A small autoregressive pixel model, trained from scratch.
Model: 15M parameters, 16-pixel images, arch transformer_decoder, width 320, layers 12, norm layernorm, activation gelu.
Training: soap at rate 0.0021, batches of 64.
Data: trained on analogue clock faces, 195000 training examples.
Rows from block 3, named by matrix and row number. Rows with one number belong to one attention dimension. Each number is 128 + 32 x the weight over the matrix's rms, rounded and kept within 0 to 255. All counts start at 0.
# v: attention value (model.blocks.3.attn.v.weight, 320x320), inputs 80-159
# proj: attention output (model.blocks.3.attn.proj.weight, 320x320, transposed), outputs 80-159
v.178 [135 138 136 105 147 137 111 161  70 164 142 114 147 126  57 140 178 117 107  93 103  65 141  81 109 141 101 148 144 130 148 152 125 105 163 135 142 128 137 103 167 112 137 147  98 133  77 106 135  82 109  45 141 153 121 140  58 105 168 123 109 139 156 137 103 110 120 102 142 125 137 173 140 146  95 166 127  99 166  83]
proj.178 [ 62 112 116 132 158 171 112  64 174  84  71 165  67 143 151  57  69 151 149 119 159 134 144  96  93 140 150 110 140 150 136 192 111 150  78 198 168 102 136 131 119 116 160 145 183 114 123 117 131 198 154 151 126 113 128 120 183 112  56 108 124 130 118 109 143 159 168 190  98 159 116 114 113  96 149 115 136 230 138 140]
v.179 [166 174 178 129 153 161 136 144 104 174 154 155 137 128 150 132 113 136  92 106 153 121 112 141  92  83 148  83 162 150 155 176 114 176 143 117 164 136 121 115 130 120 176 130 130 142 217 105 172 182 135 177 121 108  93  77 128 141 146 161 127  98 110 134 162 133 145 157  91  69  69 132 129 121 148  97 117 174  85 163]
proj.179 [153 152  39 103 170 160 176  95 179 175 199 156  86 129 114  87 135 113 154 161 138 173  48 132 112 117 138 164 118 171  70  53 107 107  87 119 100 116 139 110  97 114 188 110 147  83 149 155 132 111 100  85 115 148 182 163 128 119 115 141 139 152 112 156 125 139 155 120 151  90 121 117 151  55 137  98 111 134 129  98]
v.180 [131 139 166 142  62 153 137 163  89  96 110 109 122 111  77  75 176 128 124 142 167  90 153 140  98  93 141 123 124  82 118 179  93 102 178 103 164 106 135 139 159  87 119 133 140 160 130 141  98 136 102  89 142 186 117 139 140 130 102 109 154  93 143  85 108 178 162  94  82 170  77  92 132 102  74 156 145 177  84 140]
proj.180 [147  81 108  95 138 129 144 110 164 141 117 127 109 172 132 126  61 136 134 130 144 147  96 161 147 115 177 130 131 181 108 167 171 199 183 194  84 116 133 121 115 107  97 171  71 134 159 144 130  91 106 166  81 110 123 149 132 164 164 144 147 127 173 172 140 111 143 108 136 122  67  95  79 128 141 144  92 120 161 114]
v.181 [104 140 120 113 157 123 130 119 102 123 169 123 109 162 114 157 151 162  72 154 188 180  58 107  67 141 146 177 134 140 108 120 106 161  54 125  96 174 139 181 141 102 157 128 123  71 121 216 123 138  95 149 138 114 149 124 127 121 166 148 166 129 147 156 100 115  90 124  89  90 126 142 146 151 119 138 150 173 167 182]
proj.181 [153 156 135 134 123 105 172 110 169 143 169 102 129  91 158 102 138  85 104  97 109 146 135 185 106 109 167 108  60 161 163 157 174  86 122  97  92 102 128 109 120 131 127 122 119 106 141  97  82 173 110  94 133 144 137  94 128 159 126  78 118 136 145 170 126 127 144  72 107 122 112 197 171  83 106 157 101  97 174 140]
v.182 [100 127  89 144 162 150 108 190 163 147 132  77 161  93 156 159 117  86  94 160 130 122 141 155 186 136 138 104 145 170 122 110 131 143 133 129 115 170 136 153 142 137 159  83 182 111 101  76 138 122 161 119  99 160 148 120 136 150 129 100 119 133 115 152 153 155  92  98 147 124 109 105  99 150  79 160 117 164 206 158]
proj.182 [184 132 166  94  91  83 159 110 147 153 151 118  34 125 154 133  85 124 179  89 165 146  88 162  80 107 203 119 106 125 145 150 135 148  81 139 125 137 107 192 127 132 113 173  91 175 128 167 114 133 152 110 171 125 103  99 119 192 169 129 153 150  75  88  88  87 120 122 138 153 113 160 138 150 190  74 104 166 111 139]
v.183 [ 31 112  85 108 159 148  68  67 129 134 110 163 173 132 122 120  84 163 142 137 154 151 114 174 117 129 148 138 117 183 119 120 113 185  53 202  54 132  81 129 117  91 140 110 141 130 127 130 154 146 166 139 129 109 178 103 108 117 117  85 113  77 160 121 133 143 131 155 136 116 177 127 129  79  72 110 116 114 233 179]
proj.183 [105  62 132  97  95 169 198 118 131 136 174 145 117  71 103 125 109  81 140  97 108  99 140 138 104 126 117  44  44  84 155 179 109  60 122 120 147 124 144 129 156 114 137 107 100 156 134 155 119 166 105 119 128 118 103 150  99 115 196 135  54 181 131  98 125 147  76 105 216 171 141 141 143 198 130 138  90 160 136  95]
v.184 [201  85 108 145 101  85 127 158 141 171  88  98 102 111  74  61 145 148 130 116 163  74 144  89  78 149 108 109 190  75  85  92 115 104 145  97 156  78 120 121 152 112  70 151 107 139  92 167 151  72 156 142 137 146 133 108 126  93 107  98 135 156 177 128 151 148 134 100 153 197 151 134  82 143 131  90 162 112  81 150]
proj.184 [ 34 142 172 159 148 130 100  94  73  88 122 113 124  90 108 139  76 154 129 103  83 139 131 162 169 164  90  55 103 135 147 132 111 131 164 121  90 173  89 195 104  89 104  96 112  79 116  94 101 177  95 135 142  90  86 106 122 127 145 184  85  86  99 129  85 126 103 105 163 110  96 133  78 158 131 124 166 105 116 129]
v.185 [125 126 116 191 143  65 121 170 187 137 166 115 132 124 129 153  99 162 128 147 106 124 163 153 109  53 119 141 163 109 127 129 158 170 137 133 135 111  90  90 116 126 117 131 150 112 168 126 118 130 120 126 129  45 128 150 168 104 148 134 124 184 138 141 110  75 169  94 154 123  76  63  74 123 140 171 100  80 114  94]
proj.185 [ 86 125  97  88 122 150 117 113 143 138  72 151  58 150 148 113 140  49  72  98 168 100 123 100 154 142 161  95  72  92 107 152 127 160  75 138 176 121 137 133 105 154 136 145  99 129 106 159 138 109 140  92 148 119 155 148 119 149 155 147  66  49 142 105 161 157 102 110 102 114 164 147 163 134 108  99 111 178 119 141]
v.186 [ 88 122 171 119 108 160 129 143 144 110 159 142 160 175 108  79 113 120 156  99 164 118 121 162 121 139 121 149 144  68 117 125  58  68  83 151 145 122 105 101 140 123  65 100 108 110 108 118 168 132 118  92 109 134 146 151 131 111 101  80 132 174 123 138 155 158 117 105 129 128 149 120 123 101 134 114  88 151 143 140]
proj.186 [144 124 110 169  98  78 134 133 126 148 146 163 124  73 110 144 142 101 118 115 114 117 131 131 145 101 106 120 152  94 185 137 146 133 148 179 100 140 136 146 128  91 168 143 112 128 123 161  93  99 129 119 164 131 132 132  95 134 147 126 144 134 109  81  84 102  98  69 141 139 144 156 118 157  80 140 142 111  97  84]
v.187 [105 137  94 128 114 101 118 189 129 143 101 135 124 175 161 129 137 179 110 132 100 126 118 128 138 130 133 126 115 154 171 138 158 133 124 152  95 146 155  56  78 152 101  73 133 101  89 175  98 155 118 159 102  97 110 143 121 115 144 129  83 135  77 144 169  87 161 108 126 113  44  79  99 111 193 119  92 115 182  96]
proj.187 [120 157 158 167 122 120 108 102 176 128 115 114 120 100 132 149 204  55 175 132 142 128 138 110  82  78 126  81 138  72 139  86 117  78 177 117  83 135  64 158 137 106 106 190 177 151 146 118 129 115 127 135 128 131 148 125 137 134  93 184 144 123 137  58 182 135 118 155 171 107 163 171 125 189 102 151 161 146  85 155]
v.188 [ 76 136 105  87 163  76 142 133 154 141 130 111 101 171 151 155  84 179 105 151 144 185 118 110  96 185 123  93 132 111 187 153 106 145 127 117 117 158 146  82  96  84  90 159 142 119  98 114 117 105 108  90 139  75 160 156 123 136 182 158 110 118 175 153  94 106 124 170 147 142 122 113 125 132 100  69  96  64 171  79]
proj.188 [172 127 146 106 111 197  95  70  98 104 116 126 146 116 144 113 110  94 175 129 129 131 175 158 108 112 178 154 141 141  72 109  65 121  62  94  96 122 139  88  85 150 125 107 139 147 123 165 174 142 158 165 128 116  50 102 144  97 148 103 142 157  92 172 129 135  96 137 106 124 166 142 121  99 153 188  89 112 116 175]
v.189 [138 100  56 160 164  29 142 124  90 138 125  99 126  74 129 124 158 182  79 155 147 134 160 108 100 153 121 159 140  96 158  75 156 111 130 121  89 147 159 157 148 145 175 143 129 137 102 121 100 158  97 153 120 139  80  95 134 131 136 178 123 145 140 112 145 113 116 101 137 114 101 139 125 121 205 144 148  97 126  95]
proj.189 [103 124  98 151 168 133 131 155 150  87 181 199 113 146 179 102  74 144 138 144 155 146 136 108 119 151  76 117 126 106 164 110 102 125  59 121 153 139  45  90  87 135 108 135 117  85 123 140 173 100 100 124  85  97 133 142 131 108 116 117 152 103 199 127 115 197 121 134  98 159 126 109 185  88  87 174 146 122 129 216]
v.190 [146 109 131 129 142  60 149 101 163 121 119 142 134 157 142  58 140 171 135 173 114 137 129 113 114 103 138 118 171 142 134 136 107  99 153  92 190  49  99 148 128  95 135 191 152 106 133 160 115 118 148 159 125 131 137 150 100 138 118 112  65  98 121 112 141 125  58  76  94 133  81 173 164 121 137 210 132  76 146 128]
proj.190 [ 69 145 104  98 155 132 155 125 107  86 161 136 114 109  83 166 142 102 144  66 170 124 158 119 140 178 115  99 103 101 131 184 147 122  91 139  90 121 143 137 160 143  94 114  46 142  65 129 113 177  76 111 104 108 103 102  81  95 105 141 149 130 120  72  77 157 103  66 155 141 161  71  85 108  99 123 134 132 128 139]
v.191 [137 149 135 139  83 164 119  98 183 183 127 139 162 114 172  65  98  97 150 176 115  86 143 163 120  81 159 142 126 118 101  79 153 131  99 159 125 125 101 120 117 151 164 145 114 121  67  93 130 105 121 153 105 146  95 151 132  84 109 155 156 176  97  88 108  59 178 107 146 118 148 170  89 160 159 152 208 115 116 146]
proj.191 [103 115 162 126 177 106 130 141 149 130 108 157 133 171 116 178 157 134 121  94 117 122  66 141 125 111 137 150 127 175 142 121  97 138 206 157 174 116 151  85 114  87 107  85 203 147 102 119 138 165 128 165 173  81 193 111  96 145 109 130 226  96 167 133 114 128 122 149  96 110 140 125 150  66 125  83 102 151 114 169]
v.192 [125 136 184 173  96 147 179 127  95 132  98 174 163 101 147 143 125 119 124 124 102 148 133 176  36 144 155  83 117 147 107  94 185 105  99 105 180  94 187 143 122 111 134  96 130  99 113 111 163 151  96 154 154 156 106 160 116 134 115 120 172 143 186  93 154 206 137 138 100 194 154 101 161 161 103 191 168 162 185 152]
proj.192 [122 136  97  82 132 106  97 126 109 137 113  77 145 154  99 124 151 152  59 166 155 120 136 151 194 106  90 165 108 123 105 206 127 110 183 112 112 128  90 132 112 117 137 136  97 123 190 107  55 104 149  90 104 157  89 145 137 121 109 129 140  97  89 132  74  39 123 108 178 127 116 151  74  91 138 139 124 143 124 119]
v.193 [130 116 125 101 128 121 124 170 196 118 163 128 104 192  57 120 147  91 143 125  94 149 220 117 100 164 129 142  86 104  74 160 135  75 142 139 136  82 116 132 142 100 131 125  57 143 125 100 136 154  65  62 155 122 175 167  89  85 127  82 137 180 156  78 109  81 128  99  86 162 128 156  66 128 116 172 111 161 123 137]
proj.193 [139 164  87 129 114 166 152  91 134 157  68 159 130 131 163  86  83 159  79 122 121 123  83 174 169 128 137  92 152  83 160  71 113 149 142 173 130 102 138 119 111 142  90 173 155 163 153 138 148  92 180 153 150 109 144  61 130  89  65 139 145 163 173 206 113 119  83 180 126  95 133 119 178 130 159 128 132 136 109  82]
v.194 [158 107 148 118 173 141 139  71 111 101 107 158 128 105 104 132 109 133 110 117 141 108 143  97  93 166  69 145 128 118 206 118 104 117 114 141 117 137 117  82 101 159 110 109 139 108 125  99 172 138  60 212 123  98 111 104  84 108 126 214 171 179 107  82 185 109 186 126 132 111 103 129 165 132 141  99 123 153 112 136]
proj.194 [ 51 175 165 126  75 133 131 124 146 124 199 148 118 125 157 143 191 129 157 128 111 148 117 146 152 128 157 136 147  62  91 160 174 131 102 129 181 113 130 167 129 136 141 138 164 132 113 156  95  54  78  77 145 135 107 108 192 160 121  64 134 134 155 153 110 111 122 131 163 117 149 126 105 170 161 134 154  64 157 128]
v.195 [ 99 157 167 102  74  85 121 135 115  95 150  59 125 160 125 116  83  97  75 106  92  70 166 116 117  92 144 120  74 145  77 119 172 130 161 114  92 109 146 134 166 130 137 129  87 178 126  87 143  63 104 127 108 108 140 135  96  81 135 170 126 114 155 115 170 175 103 128 174  82 132 148 105 149 134 153 156 129  77 139]
proj.195 [160 119  85 192 152 164 151 116 142 153 124 138 112  83 103 125 189 118 158 168 110 154 133 128 130  77 114 140 178 121 158 125  83 100  71 135 156  92 136 136  84 113 129 124 204  91 123 163 119 148 186 152 179 167 110 129 149 112  96 103 144 125 136 105  84  95 173  79  81 141 145 101 112  97 137 137 107 136 124  96]
v.196 [158 156 193 121 127 198  82 178 128 132 175 166 145 147  89  94 118 134  55  95 148 164  64 142 128 164 140 173 126 108 137 165 108  66  85 229  79 133 153 184 154 161  93 139 116  89 126  90 126  82 186 160 145 146 116 126 134 174 128 116 103 150 126 101 104 105 134 155 124 173 125 187 145 193  93  79  97 164 114  75]
proj.196 [159 118 107 136 122  92 114  98 181 111 136 137  97 100 138 132 134 111 172 112 101  80 160 121 143  55 153 118 152 116 117 168 114 161 125  91 161 142 114  78 103 124 153  82 138 192 114 162 119 139 101 154  64 110 148 106  86 149  65 163 155 108 139 182 182 116  89  83 150 128 127 128  89 140 119 180  57 105 114 179]
v.197 [130 109  63 142 162  54 152 129 170 127 104 118 161 196 117  77  75  27 160 125  92 159 141  96 141 115 143  81 122 122 118 140 153 153 103  96 110 163 117 134 124 142 103 109 149 153 110  88 112 123 107 132 104 131 116 161  88 120 128 134 145  87 101 167 131 132 206 104 125 158 147 121  66  92 144 131 150  95 105  79]
proj.197 [133 118 193 162 122 159 106 101 124 133 170 120  94  99 175  95 157 162  96 120 123  67 101 112 132 164 206 188 149 124  97 107 136  87 154 162 122 134 145  93 152 111 108 130 136 104 135 163 177 158 161  59 154  71 129 129 162 160 134 117 131  91 148  91 145 138  93 157 100 114  88 139 150 156  90 162 110 130 151 135]
v.198 [144 187  86 151 175  86 138 184  81 127 143 159  83 104 157  68 175 169 144  91 129 159  88 200 135 170 130 127 156 155 176 113 115 129 130 139 152 128 147 142 122 142  97  84  98 105 224 232 120 124 100 161 143 128 117 111 179  90 107 131 156 145 138 129 130 141 103 149  37  54  93 112 119  84 104 103 158 135 101 130]
proj.198 [164  77 172 103  74  89 152 133  88 100 122 100 121 165  95 201  89 102 104 140 165 101 133 108 106  22 146 109  71 104 178 159 168 183 119 133 131 174 166 141 181 167 180 135  96 131  72  98 142 196 147 118 135 137 138  59  92  92 124 155 147 161 115 132 103 131 151 128 183 183 182 156  99 164 127  79 138  88 156  96]
v.199 [141 127 155 155 123 125 158 158  96 189 164 144 116 131 119 175  89  54 120  98 132 119 137 109 137 160 184 180  60 164  81 120 144 136 117 105 166 141 189  81 118 128 200 120 148 152 191 134  97 117 151 163 136 114 123 173  67 115 138 152  95 158 119 119 116  88 165 127 114 129 144 109 147  87  89 165 165 124 148 192]
proj.199 [101  91 133 109 155 147 117 100 169  59  90 132 157 120 108  80 116 201 128 189 107 157 154 162 131 140 124  95 145 146 175 128 148 113 170 140  84 154 110 157 145 141 105 117 112 169 131 103  98  98 144 106  82  69 174  56 184 102 146 139 126 104 113 128 137 128 142 170 172 150 143  88 115 113 127 163 126 136 148 104]
v.200 [148 130 114 116 161 157 119 123 148  86 117 154  90 140  73  69 145 186 230 113 129  86  78 135 135 117 157 136  64 100 163 129  72 105 122 155 116 103  65  87 111 136 160 100 119 123 125 152 147 159 111 117 101 121 125 163 120 150 111  58 140 125 149 146 153 144 156  49  63 132 124 120 107 124 119 117  81  97 160  81]
proj.200 [111 104 180  94  56 119 116 134 134 182 124 137 148 116 203 174 120  79  39 156  99 116 223 119 186 126 120  84 146 133 100  99 157 144 104 121 122 138 137 112 179  82 102 146 113 144 139 129 128 111 128 148 204 114 157 160 136 147 114 158 125 105 142  70  61  89 114 153 125 101 129 144 183 145 142 148 112 112  81 139]
v.201 [ 73 108  51  70 117 148 140 144 163  90 101  91 159 104  89 126  76 131 147  84 116 133 143 100  71 157 155 127 148 102 123 109 122 166 168 102  82 142  85 141 123 175 122 110 171 139  74  52 174  88 168 146  85 177 182 111 165 129 130 155 195 153 131 148  79 180 158 161 184 104 118 168  88 129 153 130 101 104  98 165]
proj.201 [167 145 178 115 135 128 143 114 101 167 184 122  77 108  99 113 143 112 151 145  98 138  84 203 170 124 171 155 155 114 127 121  62 101 117 168 126 141 125 109 142 117 130 130  82 113 128  90 118 148 161  86 117  80  81 171 176 116 101 117  91  79 169 176 144 120 140 107  88 196 133  99 191 113 106 142 143 154 184 116]
v.202 [146 117 152 132  71  69 117 124 130 162 141  96 146 132  98 113 122  59 114 175 128 110 172 107 115 166 149 140 131 118 116 132  98 122 204 106 121 144 105 106 160 108 154 125 115 143 110  88 128 107 114 176 142  97 101  97 114  88 172 127 134  99 115 128  92 103  98 120 117 118 128 116  96 110 136 137 109 109 135 135]
proj.202 [140 175  98 102 212 158 115 151  93 122 161 134 159 110 137 123 157 150  99 117 159 105 138 165 133  96 125 127 146  65 135 149 116 124 116 151 145  80 129 174 123 159 113 150 141  71 128 139 121 113  99 104 130 117 117 145 153 166  52 136 116 163 120 164 152 189 151 163 100 139 194 109 182 119 124 122 149 139 125 121]
v.203 [103 159 195 130 122 160 150 123  91 118 109 146 160 141 148 141 142 157 131 165 159  86 172 117 109 118 108 136 125 163 143 176 136 122 102 132 120  91 109 122  75 100 113  71 113 125 109 149  83  89 153  85 135 156 157 105 135 172 128 192 129 164 131 165  99 193  90 133 181 171 125 108 129 138 159 121 130  82 168 144]
proj.203 [159 115  86 171 148  85 123 117 106 156 118  70  95 116 130 159 178 144 106 106 130 158 153 131 114 126 129 136 159 100  76 110 114 143 135  95 114 115 135 148 140 127 147 140 146 157 117  70 124 142 120 100 123 178 151 171  97 117 123  72 147 105 149 115  96  92 126 122 117  97 122 141 149 156 149 192 105 148  76  91]
v.204 [ 56 128 139 136  95 143 134 155 119 117  83 123 134 139 160 102  93 197 174 185 175 136 167  85  49 119 125  74 197 134 159 144 119 181 138 149 159 148 113 112  91 153  73 128 125  77  77  75 137  87 107 133 140 103 135 109 153 124 193 141 127  84 119 138 105 147 117 122  96 106 149 131 212 154 173  97 186 147 123 110]
proj.204 [122  57 115 155 111 152 105 169 114 124 123 146 118 103  57 117 157 109  82 110 107 143 113 160 141  94 142 141 101 148 121 130 119 110 119 136 147 177 136 197 177  98 133 140 126 152 109 124 137 189 176 146 111 146 117 103 115 129 158 122 149  99  83 107 105 106 143 130 163 184  94 158 103 170  99  51 154 105 120 126]
v.205 [101 123  84 106 143 193 185 177 103  98 118  88 126 116  84 142 100 129  92 159  97 121 127 134 150 122 160 131 116  65 120 182 129 186 108  94 167 148 159 140 151  82  41 108 167 166 170 131 169 126 162 115 125 125 146  91 145 140 185 121 132 142 134  89 124  84  99 121 110  94 169 189  70 139 121  88 149 103  94 186]
proj.205 [160  69 149 112 117 102 160 117 118 150 140 115 112 136 183 103 140 104 152  98 103 138  87 113  79  95  93 163 129 117 166 110 144 139  99 175  65 131 133 124 168 147 150 131  81  88  91 115  72 183 111  96  77 111 146 145 159 143  65  92 156 113 133 128  99  92 105 122 125 116  97 102 117  91 131 167 136 138 157  70]
v.206 [184  67 146 160 120 164 125 172  63 165 138 159 142 124 134 161 170 110 108 193  92 164  98 124  88 108 125 141 103 154 100 159  99 125 137  97 178 100 188 155  86 155 126 132  94  78 135 114 136 119  61 151 102 142 133 116 113 191 154  91 107 124 131  98 129 130 112  79  57 183  97 136 138  86 112  74 137 152 100 102]
proj.206 [ 97 157 157 102  93 103  96 107 197 144 111 144 124 118  78 119  56 141 167  82 160  78 156 143 179 160  86 134 136  89 129  63 166  88 109 150 114 176  91  93 143 133 118  77 126 124 171 142 136 193 116 194  89 124 118 111 140 118 145 150 134 147 112 142 144  64 104 151 165  99 130 110 120 135 123 191  97  98 165 170]
v.207 [148 120 154  80 111 117 196  91 139  98  74 103  70  98 105 156 123  67  62 135 146 201 127 145 142 101 176 163 128 137 140 119 108 124 102 127  93 179 160 152 140 169  93 138 113 131  91 107 125 132 109 178 171  80 104 147 117 113 153  92 173 137 118 112 134 101 141 114 149 123 146 165 116 180 153 129 188 147 160 153]
proj.207 [101 199  96 126 120 123 101 140  98 144 147 183 119 165 183  85 130 143 148 128 137  76 125 112 129 134 105 162 164 170 132 174 130 163 133 142 152  64 117  91 150 123 131 122 191 132  97 124 137  98  74  62  61 126 152 117 158 111  81 173  60 163 127 120 142 132 155 130 157 108 132 140 124 125 106 151 115  85 141 110]
v.208 [127 141 105 117  85 103 142 129  96 116  94 141 118  52  94  44 130 128 116 128 161 109 146 136 144 137  72 129 107  75 125 153 143 122 104 190 127 131 113 123 126 156  87 155 139 144  78 157 145 101 131 132 141 164 149 180 152  72 159 137 157 144 149 121 108 117 157 125 213 135 160 100 121 150 157  92 118 128 147 143]
proj.208 [108  87 169 162 155 144 110 158  98 153 150  91 209 144 129 159 137  55 127  98 103 188  92  79 174  70 200 122 184 163 101 161 176 105  98  78 139 138 151 142 148 117 159 125  93 132 146 133 119 161 158 144 142 123 126 132 130 147  96 102 118 169 116  80 101 108  94 109  90 175  97 141 130  78 105 149  83 128 123 132]
v.209 [198  86 113 158  90 108  75  99  92  66 129 123 130 101 126 100 130 106 133 115  88  71 176  82 132 173  89 129  86 134 171  56 168 121 212 143  88  71 118  58  81  93 163 127 120 120 179 149 168 186 167 119 100 153 164 129 109  79  72 155 138 169 172  69 125  96 111 138 130  75 140 181  82   5 120 139  81 164 112 100]
proj.209 [ 83 182 114  93 146 157 150 158 164 162  90 113 129 140 187 101 190 163 181 172 104 168 107 153 141 170 104 166 141 126 134 154 132 129 134  73 117 115 117 144 113 150 147 138 120 136 158  99 130  87 133 143 118 148  77 106 106 192 133 123 108  99 157 150 106 139 133  86 115 117 104  96 161 229 107 110 145  76 135 173]
v.210 [ 76 128 141 120  91 130  89  81  77  95 137 120  91 125 111 116 121 116  41 108 162  99 132  96 149  83  94 154 142 169 136 145  74 118 133 170 142 176  90 180 124 113 109 122  99 124 121 106 109 114 105 200 132 118  89 169 131 148 190 133 108  90 111 156 125 169 114  88 156 133 123 134 153 181  87  75 160  97 130 107]
proj.210 [135 133  94 105 126 115 143 149 159 164 146  85 115 133 119 173  73 173 204  96 123 170 137 162 108 173 162 141 141 121 154  70 133 130 120  81 140  84 156 163 110 173 128 128 140 188  90 129 138 195 147 122 135 140 117  85 114 123 130 198 128 164 131 117 146 137 143 148 108  81 134 167 131 154 114 146 131 163 104 132]
v.211 [126 134 177 151 129 148 132 131 132 116 158  92 135 129 166 114  78 109 162 133  99  93 127 118  98 107 166 161 100 163 110 134 127  77 153  89 183 126  69 159 128 184  53 152 107 201 153 149 129  96 123 154 136 122 111 142  94 115 140 128 159 135  89 171 127  70 148 143 157 112 155 153 102 127  89 157  80 122 104 122]
proj.211 [123 133 127 102 145 170 144  71 188 128  86 124 113 118 114 166 152  87 128 107 137 107 113 145 122 171 134 109 190 120 125 160 124 141 128 151 111 120 157 152 111 135 159  85 114  91  71  76 136 158  85 115 128 136 181 118 161 116  44 145  97 116 120  79  74 184  78 113 148 129 100 104 110 135 137  73 187 185 198 154]
v.212 [ 96 129 121 133 155  74  92 112 141  57 123 137  64 146 125  91 143 113 105 153  97  97  59 108 124 119 195 144 106 127 151 126  85 148 130 155 134 139 136  98 106 116 108 152  83 181 177 157 101 185 162 150 162  97 133 100  98 116 144 134 158 147 122 120 103  77 155  75 137 113 160 130  74 223 152 118 157 166 115  92]
proj.212 [148 105 119  73 117 151 171 137 136 101 142 107 156 152 155 117 114 145 104 111 187 123 206  66 132  87 108 136  98 125  92 154 106 119  87  88 111 148 126 180 172  97 181 137 180 117  45 104 147 100 159 104  96 130 120 188 148 103  87 181 137 125 109 121 122 156 113 104 129 101  60 143 161 106 102 100 156  77 106 131]
v.213 [108 150 129 194 159 169 153  54 146 186 122 167 196  78 136 108 140 109 131 132 160 140  61 143 128 117 155 159 112  85 188 134  61  65  91 116 103  97  93 125 125  67 168 120 176 206 185 151  97 132 106 113 208 104 118 207 133  76  47 139 111 136 184  73 113 141 119  61 156 152 156 129  96 101 156 123  77 225 158 123]
proj.213 [143 124 127  82  93  75 101 140 106 106 118 117 145 154 168 110 124 167 107 150 160 120 120 118 144 111 113 114 137 217 113 171 173 152 129 145 145 103 163 129 110 178 137  92 123 113  81 129 189 140 126 195  29 134 146 101 156 141 139 101  91 145 134 106 101 110 119 176 157 132  85 109 176 108 102 139 166 147 118 108]
v.214 [118 100 115 148  18  77 120 101 122 214 111 119 134 111  93  84 112 110 123 153 156  90 146 142  52 181 106 155 117  90 159 118 128 133 117  86 143 133  94 151 129  85 118 102 170 158 134 110 111  85 180 135 135 111 208  70 108 122  93 147 120 139 124 162 120  52 162  96  97 138 175 137 160  56  94 104 151 151 115 149]
proj.214 [183 158 152 159 134 201  72 177 135 105 129 113 116 147 172 170 100 123 134 179 145 133  96 148 149 114 153  89 109 189 155 120 150 101 158 157 106 133 173 158 127 148  91  72  86 124 137 110 107 119 149  86 102 138  87 136 123 167  65  94 160 120 157 127 139 198  61 219  75  81 168 140 104 135 155 130 124 105 154 112]
v.215 [119  65  85 121  83 219 126 139 129 144 132 172 171  74 131 114  79 102  51  60 152 113  82 141 188  79  75 152 131 157  56  86  59 131 128 176 132 154 171 137 120  91  98 181 108 175 132 153 125 189 172 103  98 144 126 148 143 117 113 133 151  99 129  79  44 121 161 167 175 183  68 114 128 125 122 153  75 140 157 129]
proj.215 [130 158  94 127 118  97 128  94 105  96  73  67 111 137 156 171 130 190 175 197  91 155 123  80 124 154 148 147  70 138 111 123 179  74  99 132 155 190 117 132 106 198 135 125 172 138 118  89 136 114  59 191  57 105 150 114 141 153 113 117 124 161  94 121 136 100  99  91 114  69 123 139 148 235 128  93 165 103 134 147]
v.216 [ 98 132 111 162 177 125 118 101 113 162 106  98 153 154 143 146 139 111  87  72 103 104  99 162 132 122 107 163 159 113 167 115 163 140 124 118  78 100 154 206 118  83 117 125 188 155  82 143  79 150  64 155  88 125 155  66 111 167 108 136  98 136 141 158  52 173 110 123 104 110 164 123 101  79 190 136 116 223 152  92]
proj.216 [175 175  97 109  95 106 160 150 143  96 144 156  88 163 133 128 120 123 151 167 166 161 185 156 116  94 144 100  58 166  84 130 134 109 136 108 146 134 150 133  69 167 164 119  82 112 161 155 159 135 114 117 198 161 197 172 157  84 145 104  80 135 129 108 118  82 126 107 116  88 130 165 208 123  85 162 102 110 173 183]
v.217 [127 158 116 167 141 106 132 142 107 146 133 104 110  83 116 117 110 129 108 103  90  90 145 133 112 135  74 125 142 107 175  95 103 111 133 114 110 131 112 115 143  67 167 129 163 122 110 119 135 133 130 108  73 144 114 140 108 125 147 126 140 163 136 117 100 122  35  82 116 151 161 135 150 132 128 147 155 130 159 148]
proj.217 [144  88 114  95 119 140 149 104 118 144 132 110  81 166 149  88 164 119 148 138 124 152 146 118 163 110 182 163 146 109  84 172 148 107  70  97 112 153 134 107 133 140 123 139 126 179 110 173  95 119 136  69 156 174 144 119  92 136 116 111 115  98 198 142 124 117 139 109 118  89  69  96 132 139 163 134  99 132  96 129]
v.218 [112 134 104 126 128 102 104 161 134 131 148  79 138 162  85 105 162 170 154 179 122 110  42  60 160  90 147 112 134  97 145 149 145 167  93 130 117 162 143 142 130  59 151 139 131 168 136 185 157  57 126 174 105  90 123 120  96 139 173 138  87  99 168 132 139 168 108 137 119  97 119 151 131 102 113 109  84  88  80 132]
proj.218 [144  85 206 101  76 173 100  99 161 158  93 178 117 150 175  99 119 155 136 113 125 126 138 108 135 125 158 106 101  76 107 112 163 167 102 134 138 109 115 114 169 138 143 143 113  96  97 151 165 195 107 132 132 106 155  96 163 137 104  70 104 161 158 102 108 126 132 108 147 142 207  84 122 137 121 151 129 122 108 137]
v.219 [140 151  73  68 122 150  90 199 103 130 162 117 111 113 139 169 126  76 114 136 125 157 177 157 178 162  58 141  80 170 131  85 142 167 140 158 179 101 125 119 122 126  88 167 112 112 170 158 169 101 114 130  91 133 131 160  93 117  94 140 120  72  94 119 115 127 131 107  83 198 172 114 175 114 138 116 118 114  98 140]
proj.219 [101 124 174 139  91 132 184 143 167 112 127 146  68 166 166 101  86 175 130 126  92 116  79 139 138 155 172 149 141 134 138 152 161  75 110 155  61 169  98 120  72 139 157  82  97 135 138 166 116 188 117 122 142 140 137  85 101 165 166 140 126 164 149 153 134 125 128 155  96  81 120 123  73 103 121 147  61 122 119 152]